Rows from block 8 of the audio encoder of a small contrastive audio-text model, named by matrix and row number. Each number is 200 + 20 x the weight over its row's rms, rounded and kept within 0 to 999. All counts start at 0.
Before each channel's rows are labels from the 100 clips, of 14848, where the channel reaches its highest value: "strongest on" is what is common among them; "peak on" is the class under the peak. Only what is clearly more common there than usual is listed. The data: single English command words and digits, spoken by a formant synthesiser in many voices. In brackets: how many of the 100, against the usual share in percent.
# conv: width-3 conv, dilation 2 (encoder.blocks.8.conv.weight, 256x256x3, each kernel summed), inputs 0-127

strongest on: /ɛ/ (65 vs 15.6); /s/ (58 vs 19.6); /ð/ (38 vs 1.9); /w/ (38 vs 5.8)
peak on: /s/ (54 vs 2.5); /ð/ (37 vs 0.1)
conv.183,196,189,221,235,182,203,165,183,217,182,198,239,211,160,197,168,192,212,201,185,181,217,186,203,195,225,198,197,206,186,203,197,190,206,217,186,156,192,209,185,189,204,213,209,221,197,243,249,188,190,228,234,188,199,174,226,196,213,198,178,200,171,167,168,158,221,203,204,182,171,210,219,200,188,210,220,206,166,179,210,199,228,187,203,223,194,181,196,210,217,251,191,185,213,202,182,190,173,196,214,189,207,212,224,178,200,186,196,192,238,208,188,185,181,189,194,232,205,203,194,194,236,200,206,193,217,194,209

strongest on: /aʊ/ (80 vs 4); /d/ (80 vs 8.1); word: down (45 vs 2); word: louder (35 vs 2)
peak on: /d/ (75 vs 0.5)
conv.96,192,169,180,178,204,181,205,216,175,217,217,175,210,225,191,219,210,235,204,218,173,201,209,203,198,180,201,220,193,167,235,254,205,182,219,190,212,201,190,202,162,197,204,244,190,182,167,186,190,182,204,229,208,175,240,214,200,206,193,190,203,210,193,237,164,207,208,181,223,210,227,175,196,211,193,210,214,192,166,162,172,197,195,169,225,189,191,238,188,206,205,219,217,204,196,191,204,204,188,189,192,204,195,197,182,212,210,185,217,186,217,171,210,181,234,168,202,201,225,239,204,200,215,179,202,186,187,225

strongest on: /p/ (87 vs 17.8); /ʊ/ (68 vs 2); /ʃ/ (68 vs 2); word: push (68 vs 2)
peak on: /ʊ/ (65 vs 0.2)
conv.65,173,214,160,180,174,177,212,183,205,164,193,214,190,193,195,211,205,185,195,224,217,217,177,216,201,206,193,211,181,183,226,215,153,199,182,211,211,205,192,258,224,195,169,194,195,209,224,207,207,200,179,186,172,188,204,207,213,212,201,211,220,221,219,204,220,172,163,211,207,156,154,155,175,230,218,182,252,179,222,224,201,196,206,221,211,233,213,205,189,185,227,187,182,191,195,203,262,149,255,230,198,222,173,218,206,206,221,211,206,256,166,211,207,160,181,185,228,194,197,218,192,198,209,187,175,191,194,184

strongest on: /aʊ/ (50 vs 4); /d/ (50 vs 8.1); word: down (50 vs 2); word: right (48 vs 2)
peak on: /aɪ/ (48 vs 2.3); /aʊ/ (44 vs 1)
conv.234,213,201,194,240,202,225,200,181,211,240,171,187,197,150,202,231,223,203,177,223,197,283,213,198,175,186,216,197,190,205,200,185,219,197,200,162,212,182,157,203,181,216,178,169,202,183,199,206,219,228,191,192,230,249,187,187,160,187,191,234,241,192,162,200,205,199,223,231,167,246,197,213,213,182,228,216,200,190,209,194,202,182,208,177,182,190,198,230,176,161,190,175,187,203,212,179,175,192,197,218,200,211,222,189,240,204,185,201,183,204,200,211,164,183,212,180,173,174,210,171,219,186,200,203,222,208,197,169

strongest on: /aɪ/ (82 vs 9.9); /ɹ/ (78 vs 16.2); /t/ (75 vs 22.1); word: right (73 vs 2)
peak on: /aɪ/ (82 vs 2.3)
conv.149,205,208,209,190,172,212,204,173,207,238,175,152,164,219,220,207,183,225,218,204,223,185,219,194,212,190,230,241,189,204,178,182,193,205,209,233,190,202,195,192,180,205,191,200,216,224,209,179,189,206,184,195,214,202,208,214,196,202,220,200,180,208,200,219,186,203,223,238,174,233,217,192,208,199,207,181,238,212,165,176,199,179,220,216,215,211,191,167,206,172,216,210,220,204,196,220,209,177,202,187,193,195,148,182,183,147,203,185,188,211,208,209,192,161,184,196,191,187,235,206,174,200,156,181,197,162,185,191

strongest on: /ɛ/ (63 vs 15.6); /ɝ/ (43 vs 16.2); /w/ (41 vs 5.8); /ð/ (39 vs 1.9)
peak on: /ɛ/ (33 vs 2.1)
conv.13,195,221,199,224,222,141,205,153,197,210,217,204,193,218,186,202,202,213,186,218,212,182,229,172,194,248,198,205,178,196,203,184,230,222,191,229,195,179,184,202,206,209,215,218,245,211,210,176,203,184,220,180,199,212,192,205,193,240,195,189,211,192,159,227,189,192,177,189,176,200,190,182,215,180,182,204,220,212,219,196,215,198,182,191,206,210,211,189,205,213,185,195,213,193,166,192,222,164,175,193,199,211,172,192,199,213,208,204,191,175,222,195,185,201,175,200,170,196,203,172,205,185,200,185,201,202,178,174

strongest on: /g/ (63 vs 2.1); /oʊ/ (63 vs 16.3); word: go (63 vs 2.1); word: down (34 vs 2)
peak on: /g/ (63 vs 0.1); /aʊ/ (33 vs 1)
conv.179,168,183,146,207,191,189,221,173,186,233,208,173,178,191,183,177,197,250,203,178,215,225,181,220,211,187,197,229,168,186,193,182,205,169,213,196,214,184,191,200,186,215,184,204,208,204,220,188,213,206,180,202,182,194,204,199,199,233,198,191,235,223,231,204,187,191,237,194,197,173,226,219,219,212,226,209,204,207,185,146,205,242,211,177,212,168,185,176,201,212,180,155,212,185,219,203,199,233,205,209,172,221,206,236,207,200,215,198,223,212,229,200,205,214,167,212,228,184,208,185,207,200,163,198,232,202,203,159

strongest on: /aʊ/ (77 vs 4); /d/ (77 vs 8.1); /n/ (73 vs 25.5); word: down (69 vs 2)
peak on: /d/ (46 vs 0.5); /aʊ/ (28 vs 1)
conv.255,179,202,198,199,178,194,175,207,218,219,191,243,161,165,185,168,170,210,196,220,184,209,194,222,191,208,221,177,182,182,231,168,204,176,183,177,186,182,188,206,193,213,205,194,200,204,201,164,196,214,254,241,188,214,181,187,201,205,179,192,191,183,172,196,212,200,202,197,190,186,187,214,183,184,240,227,207,216,172,212,203,199,197,209,198,195,183,248,193,153,210,155,227,217,214,204,240,170,176,265,196,203,179,187,218,225,230,191,201,205,200,205,191,240,167,192,202,154,220,229,255,198,208,207,196,193,217,171

strongest on: /aʊ/ (54 vs 4); /d/ (54 vs 8.1); word: down (45 vs 2); clipping (34 vs 8.4)
peak on: /d/ (54 vs 0.5)
conv.94,191,205,191,201,188,198,214,185,181,205,194,208,174,169,188,209,179,236,201,186,199,202,175,168,187,218,220,192,216,176,229,209,204,178,217,214,258,189,220,181,181,211,202,165,211,202,181,234,196,207,220,188,207,174,250,226,194,246,166,178,222,210,187,181,208,184,185,191,175,192,202,176,176,234,203,213,198,197,229,188,178,198,222,215,170,184,195,211,179,186,224,229,193,195,197,228,164,238,206,201,190,186,210,169,185,215,205,179,215,218,221,195,176,206,181,211,192,202,212,190,211,188,196,211,233,203,221,205

strongest on: /g/ (94 vs 2.1); /oʊ/ (94 vs 16.3); word: go (94 vs 2.1)
peak on: /g/ (94 vs 0.1)
conv.70,226,190,226,182,199,190,211,176,189,180,191,201,161,184,223,219,211,216,241,207,198,208,180,204,172,222,178,189,214,228,203,203,231,182,192,193,195,184,218,226,226,189,199,219,206,214,199,201,197,175,195,226,240,222,218,176,223,213,187,215,173,227,242,188,212,200,166,208,188,214,168,208,243,198,214,230,186,213,208,183,179,240,187,156,207,247,192,207,184,163,183,197,192,204,199,193,191,198,170,198,181,179,207,186,204,188,220,227,183,222,245,185,212,195,196,209,215,187,195,182,216,216,222,172,210,183,204,242

strongest on: /ɝ/ (51 vs 16.2); /f/ (46 vs 11.9); /ʒ/ (40 vs 2.1); /m/ (40 vs 10.3)
peak on: /f/ (43 vs 1.4); /ʒ/ (40 vs 0.2)
conv.95,209,161,207,191,208,196,204,218,214,203,204,178,171,177,204,189,196,202,166,194,247,189,200,259,199,164,195,225,187,212,205,176,208,209,200,186,201,203,205,183,235,191,222,192,207,193,240,190,227,198,192,222,192,165,185,172,238,191,198,179,203,186,153,208,188,178,226,209,202,154,196,168,231,194,227,217,226,183,162,220,201,212,180,202,202,197,182,210,195,160,203,164,218,226,189,200,203,180,197,209,200,169,187,193,183,197,231,204,188,165,191,217,192,193,219,229,199,233,237,175,233,191,205,209,179,179,234,199

strongest on: /g/ (52 vs 2.1); word: go (52 vs 2.1); /ɔ/ (46 vs 9.7); word: call (46 vs 1.8)
peak on: /oʊ/ (51 vs 3.1); /k/ (48 vs 2.1)
conv.16,210,203,189,224,167,208,153,176,206,178,225,215,206,188,205,235,226,172,213,196,143,199,210,176,232,212,187,203,172,186,209,191,169,203,225,206,163,218,192,192,217,191,163,162,217,200,174,251,179,218,207,196,212,187,185,219,209,193,227,209,206,222,208,175,202,191,203,197,180,202,196,186,222,173,227,189,198,203,186,213,188,203,200,180,194,224,216,173,231,193,197,206,215,181,214,202,185,214,211,222,200,189,199,180,194,222,199,193,189,217,217,191,208,203,155,185,226,175,177,204,177,192,208,182,184,194,174,217

strongest on: /aʊ/ (61 vs 4); /d/ (61 vs 8.1); /ɝ/ (41 vs 16.2); word: down (39 vs 2)
peak on: /d/ (57 vs 0.5)
conv.102,189,219,177,198,188,199,181,204,192,219,170,168,189,194,193,237,205,208,202,199,205,220,210,216,227,166,195,198,244,202,225,202,190,200,203,266,247,227,211,182,196,199,196,232,185,207,201,199,200,209,173,199,197,246,246,222,199,236,190,173,195,200,173,174,163,165,219,212,222,189,208,146,224,182,195,251,234,181,206,186,179,227,207,171,190,170,207,245,212,195,224,174,188,197,223,233,200,205,173,215,186,198,208,189,176,219,210,171,201,214,212,197,167,205,195,204,187,202,206,198,190,164,168,221,212,224,180,214

strongest on: /g/ (86 vs 2.1); /oʊ/ (86 vs 16.3); word: go (86 vs 2.1)
peak on: /g/ (84 vs 0.1)
conv.79,204,209,188,171,174,203,236,219,173,201,182,197,192,212,218,198,195,190,197,201,197,190,190,213,183,193,202,226,200,183,196,239,209,216,226,153,177,186,203,199,192,205,198,204,215,203,193,235,189,181,171,251,211,182,174,212,215,235,187,203,228,233,201,192,186,209,212,221,199,182,178,209,219,156,199,207,212,170,207,208,176,222,183,224,180,197,224,229,217,188,174,201,210,217,251,189,168,197,207,229,199,216,222,191,200,212,207,212,218,185,212,195,158,196,227,190,216,183,218,170,196,209,182,216,216,177,214,216

strongest on: /ɛ/ (91 vs 15.6); /t/ (46 vs 22.1); /f/ (45 vs 11.9); word: left (45 vs 2)
peak on: /f/ (42 vs 1.4)
conv.232,206,197,178,143,192,206,205,193,201,177,200,219,191,185,220,192,201,179,199,199,229,199,210,183,215,200,184,214,234,165,218,195,184,206,176,244,195,224,228,200,208,211,202,203,202,162,206,201,176,220,213,201,171,197,203,208,216,193,243,195,182,215,191,189,231,187,193,203,196,198,228,178,193,189,195,215,203,174,193,226,225,219,206,191,224,180,214,221,213,205,239,174,191,204,168,196,246,244,214,181,210,175,165,173,169,202,189,176,240,211,199,200,203,174,188,193,210,207,190,171,189,230,211,206,175,211,175,176

strongest on: /ɛ/ (66 vs 15.6); /ɝ/ (51 vs 16.2); /ð/ (49 vs 1.9); /w/ (49 vs 5.8)
peak on: /ð/ (49 vs 0.1)
conv.31,227,181,163,220,223,192,183,173,215,227,203,216,186,203,202,239,185,225,185,210,193,206,190,196,182,227,175,185,176,189,205,205,173,220,208,199,152,183,181,178,194,214,201,202,211,184,190,221,192,195,205,226,228,218,186,165,165,169,216,200,217,216,166,206,182,229,164,235,208,222,175,171,184,224,179,189,182,203,182,180,204,208,210,230,205,211,164,232,225,204,185,204,215,166,191,192,221,177,236,192,198,195,212,204,189,242,191,148,225,223,233,177,222,212,204,206,226,170,228,213,209,202,235,208,212,186,183,176

strongest on: /p/ (84 vs 17.8); /eɪ/ (36 vs 6.7); word: play (36 vs 2.2); word: repeat (28 vs 1.8)
peak on: /p/ (84 vs 2.2)
conv.187,211,180,183,197,199,216,228,198,221,203,201,214,192,240,198,216,204,212,218,187,189,212,216,185,190,181,237,214,208,202,168,217,224,211,216,221,206,217,182,178,210,173,178,186,231,189,168,198,246,228,203,207,188,211,190,169,180,202,196,220,223,230,187,216,214,178,208,156,193,189,173,190,213,206,213,200,204,229,186,181,214,199,192,224,177,201,202,187,187,210,209,198,198,192,216,184,208,197,236,223,176,198,196,224,186,218,199,179,203,207,181,209,217,232,207,213,176,248,214,207,212,202,199,177,185,199,212,177

strongest on: /aɪ/ (40 vs 9.9); /ʌ/ (31 vs 4); /w/ (31 vs 5.8); word: one (31 vs 1.9)
peak on: /aɪ/ (28 vs 2.3); /l/ (26 vs 2)
conv.34,207,201,177,206,205,198,227,193,209,241,216,193,209,176,220,210,204,222,204,250,198,200,219,176,181,180,188,198,163,228,208,198,163,215,199,192,205,167,195,198,200,214,212,195,213,198,191,208,195,227,210,203,193,179,186,213,215,209,192,208,180,265,199,203,217,222,226,205,215,228,188,215,209,199,193,162,205,174,164,160,191,224,196,227,213,203,209,174,218,178,186,224,185,200,196,177,204,190,182,176,211,202,201,218,191,190,217,204,228,214,205,215,177,210,187,217,174,234,218,229,205,224,209,196,192,170,216,191

strongest on: /g/ (60 vs 2.1); word: go (60 vs 2.1); /aʊ/ (37 vs 4); word: down (37 vs 2)
peak on: /oʊ/ (59 vs 3.1); /aʊ/ (25 vs 1)
conv.190,195,218,210,178,177,192,231,185,188,219,188,195,198,174,184,217,181,204,195,195,187,214,180,220,180,191,178,205,228,180,199,224,203,199,200,152,203,209,181,218,219,180,185,207,193,191,187,194,205,257,201,205,218,219,147,202,201,223,199,148,213,220,208,201,195,192,238,195,153,209,185,191,245,195,243,209,208,213,189,226,192,230,179,194,206,186,192,188,219,168,214,194,216,224,223,161,219,180,186,227,197,244,183,223,195,186,172,201,203,211,220,208,226,192,170,209,200,212,168,209,182,204,165,192,184,192,212,221

strongest on: /p/ (85 vs 17.8); clipping (37 vs 8.4); /ʌ/ (26 vs 4); word: up (26 vs 2.1)
peak on: /p/ (81 vs 2.2)
conv.53,162,210,183,201,190,203,234,216,202,196,198,185,182,213,192,218,187,209,196,162,173,174,174,198,206,170,241,225,172,181,187,192,198,213,206,210,184,184,227,222,179,189,183,218,208,218,188,221,189,207,218,165,224,221,186,216,239,172,227,243,197,193,177,192,196,194,221,219,226,198,180,207,193,181,205,209,195,190,158,195,180,187,190,208,222,198,197,204,197,194,208,207,223,187,203,208,191,192,196,207,181,182,201,214,186,192,226,214,237,249,194,190,201,165,213,201,206,183,217,240,173,180,218,178,197,187,208,180